Rows from block 2, named by matrix and row number. Rows with one number belong to one channel. Each number is 200 + 20 x the weight over its row's rms, rounded and kept within 0 to 999. All counts start at 0. After the name is the row's rms in percent of the matrix's.
# convs0: first 3x3 conv, stride 2 (model.blocks.2.convs.0.weight, 112x64x3x3), inputs 0-21, a 3x3 kernel for each
# convs1: second 3x3 conv (model.blocks.2.convs.1.weight, 112x112x3x3, transposed), outputs 0-18, a 3x3 kernel for each
convs0.59,102,192,202,158,214,173,200,182,164,177,205,207,186,192,179,205,161,209,210,204,190,178,192,209,183,187,200,202,196,182,197,199,191,177,215,184,190,223,187,199,203,198,178,194,204,213,186,194,220,183,176,203,212,177,208,165,193,215,217,205,213,189,222,193,177,197,159,191,149,175,205,217,214,201,193,177,208,211,173,204,184,224,188,210,181,179,179,192,233,203,212,205,221,226,184,192,236,239,235,190,205,186,185,196,213,208,192,179,184,166,213,166,219,218,189,171,204,212,164,206,215,266,221,228,191,191,178,188,206,199,198,235,170,174,172,188,221,189,193,206,202,207,168,187,216,226,248,193,210,193,221,210,170,195,206,222,201,197,175,216,184,193,175,253,210,194,168,193,175,160,192,190,201,208,195,222,179,192,241,222,200,191,224,216,172,199,209,181,191,221,197,241,211,223,216,215,169,180,180
convs1.59,094,202,178,204,202,173,214,192,198,172,179,197,206,194,222,175,187,237,182,175,192,196,249,178,172,216,191,197,221,227,176,190,221,214,175,179,235,204,148,167,217,167,194,217,184,199,198,210,164,168,223,208,221,169,221,243,198,200,153,155,196,188,188,212,195,203,214,210,200,213,200,210,232,181,217,201,185,246,186,158,194,193,200,206,197,210,216,177,181,198,167,193,170,184,205,224,188,196,195,204,190,197,166,205,199,192,211,212,208,203,224,214,195,208,169,178,154,211,167,183,171,170,224,202,156,194,232,203,185,181,180,203,216,203,202,216,183,185,172,207,188,219,190,159,187,208,234,183,171,206,186,228,212,242,190,173,221,226,214,236,201,182,189,194,158,220,186,175,182,193,208,200
convs0.60,103,175,169,166,224,174,213,228,218,242,223,199,180,167,210,172,153,221,208,209,196,211,199,170,165,203,187,181,212,201,186,209,186,214,193,196,197,186,184,176,231,198,217,207,217,178,195,168,160,189,257,228,180,197,214,252,205,214,188,188,209,200,203,183,195,204,189,204,192,201,219,217,179,213,202,176,247,228,225,170,204,230,217,161,141,233,169,180,205,206,213,252,170,201,212,240,195,198,189,169,216,193,203,208,197,186,212,196,211,204,221,223,176,191,188,211,208,178,201,184,195,202,184,168,187,194,199,207,214,194,189,203,191,224,218,260,201,200,165,180,197,172,199,192,158,214,197,215,189,213,204,180,217,216,217,188,203,202,200,236,154,196,195,196,182,161,221,258,195,181,206,216,198,199,186,236,228,198,232,237,218,220,194,178,173,177,206,189,186,225,195,190,210,214,202,181,220,217,198
convs1.60,098,213,216,196,208,211,188,207,192,187,189,205,196,188,198,220,212,183,209,185,180,195,225,195,217,186,173,215,186,230,206,194,204,199,223,201,198,210,232,189,225,199,187,171,210,219,218,177,174,220,187,243,193,205,216,208,217,202,237,206,183,189,208,186,190,218,226,209,223,200,191,169,200,220,200,223,196,209,213,173,161,162,219,211,213,208,197,197,177,181,218,197,171,178,189,190,219,170,245,188,192,208,188,208,177,204,227,181,175,195,190,152,198,200,214,216,201,191,184,199,212,226,218,194,223,181,202,181,206,206,212,187,169,201,184,209,209,226,212,190,173,182,174,214,190,203,184,166,197,203,191,200,166,199,178,184,175,241,177,184,175,171,188,211,208,217,181,207,181,198,180,220
convs0.61,103,222,206,203,221,199,196,204,233,210,220,243,169,228,263,242,212,205,184,196,180,184,230,169,201,218,227,205,168,205,178,175,220,209,185,178,218,209,236,228,193,217,212,211,178,199,196,218,163,217,222,202,193,208,187,200,182,208,207,185,196,225,184,214,198,196,189,196,185,181,232,199,208,204,217,208,204,247,202,207,205,183,170,158,185,201,189,172,185,195,179,205,201,208,224,211,187,222,200,187,207,208,205,181,221,176,209,185,229,201,216,228,211,216,204,222,254,253,213,199,190,211,206,163,188,199,167,217,184,190,178,180,229,191,213,195,222,180,231,202,194,225,162,170,196,191,202,176,192,205,179,197,196,193,198,229,224,185,195,223,206,201,204,215,258,237,195,190,208,208,160,137,231,206,167,212,218,188,202,184,154,207,221,213,218,210,198,192,181,177,230,175,202,206,176,160,202,207,211
convs1.61,094,201,188,154,212,205,179,206,199,188,216,193,178,198,179,201,231,189,183,210,159,206,189,214,208,180,214,219,201,200,185,192,214,219,226,180,225,202,184,215,237,213,216,229,230,227,210,208,195,198,196,183,208,219,154,245,200,217,209,210,224,213,261,208,190,218,197,225,207,199,208,241,222,181,220,223,196,204,208,168,193,200,202,207,209,195,174,196,177,213,166,221,192,209,204,157,193,200,168,201,213,181,184,221,181,194,166,217,198,212,186,204,190,181,206,187,183,172,237,212,184,214,208,207,223,242,211,219,222,177,151,202,181,188,189,220,189,212,175,220,203,182,217,207,196,168,206,206,204,186,222,215,232,236,214,197,199,198,185,223,166,244,180,186,164,205,201,192,181,198,229,235
convs0.62,100,179,206,190,205,226,224,196,222,226,231,225,195,201,189,197,198,171,201,170,200,198,202,182,172,232,185,184,229,172,197,196,185,209,206,188,201,207,189,180,220,209,193,219,198,185,205,184,206,227,168,165,237,197,196,186,186,196,190,169,204,204,201,162,185,200,194,162,168,201,190,209,195,227,157,206,184,175,177,199,206,197,212,161,198,220,167,176,236,211,189,210,170,209,204,198,233,177,160,187,224,176,204,197,206,189,215,215,212,180,175,212,177,204,198,181,218,226,231,180,201,238,191,197,218,216,206,207,193,169,217,211,176,216,191,201,195,206,195,193,194,188,199,219,170,220,239,204,189,229,223,197,186,203,211,198,234,177,178,222,208,154,210,193,223,196,180,183,164,217,205,154,209,199,182,229,206,204,213,240,193,197,194,195,205,189,208,178,179,171,206,244,221,216,201,182,212,219,219
convs1.62,109,206,195,210,225,207,246,194,171,201,202,207,175,205,222,184,213,211,175,219,173,212,203,153,171,181,200,164,231,216,176,208,202,210,203,243,169,172,201,209,195,219,196,212,207,182,219,195,170,196,224,219,220,184,214,187,178,176,158,188,249,182,216,191,196,221,192,224,222,217,213,178,170,200,210,204,214,182,219,225,168,221,222,190,199,180,188,210,202,215,187,184,156,171,220,175,206,219,210,186,193,193,206,237,198,191,205,201,217,228,210,164,247,190,191,173,187,212,213,230,195,193,235,241,162,153,209,184,191,210,160,209,195,202,179,171,160,174,196,152,212,163,164,189,174,191,193,207,226,223,206,172,206,211,187,209,202,217,207,191,161,210,198,179,191,205,216,180,202,239,205,175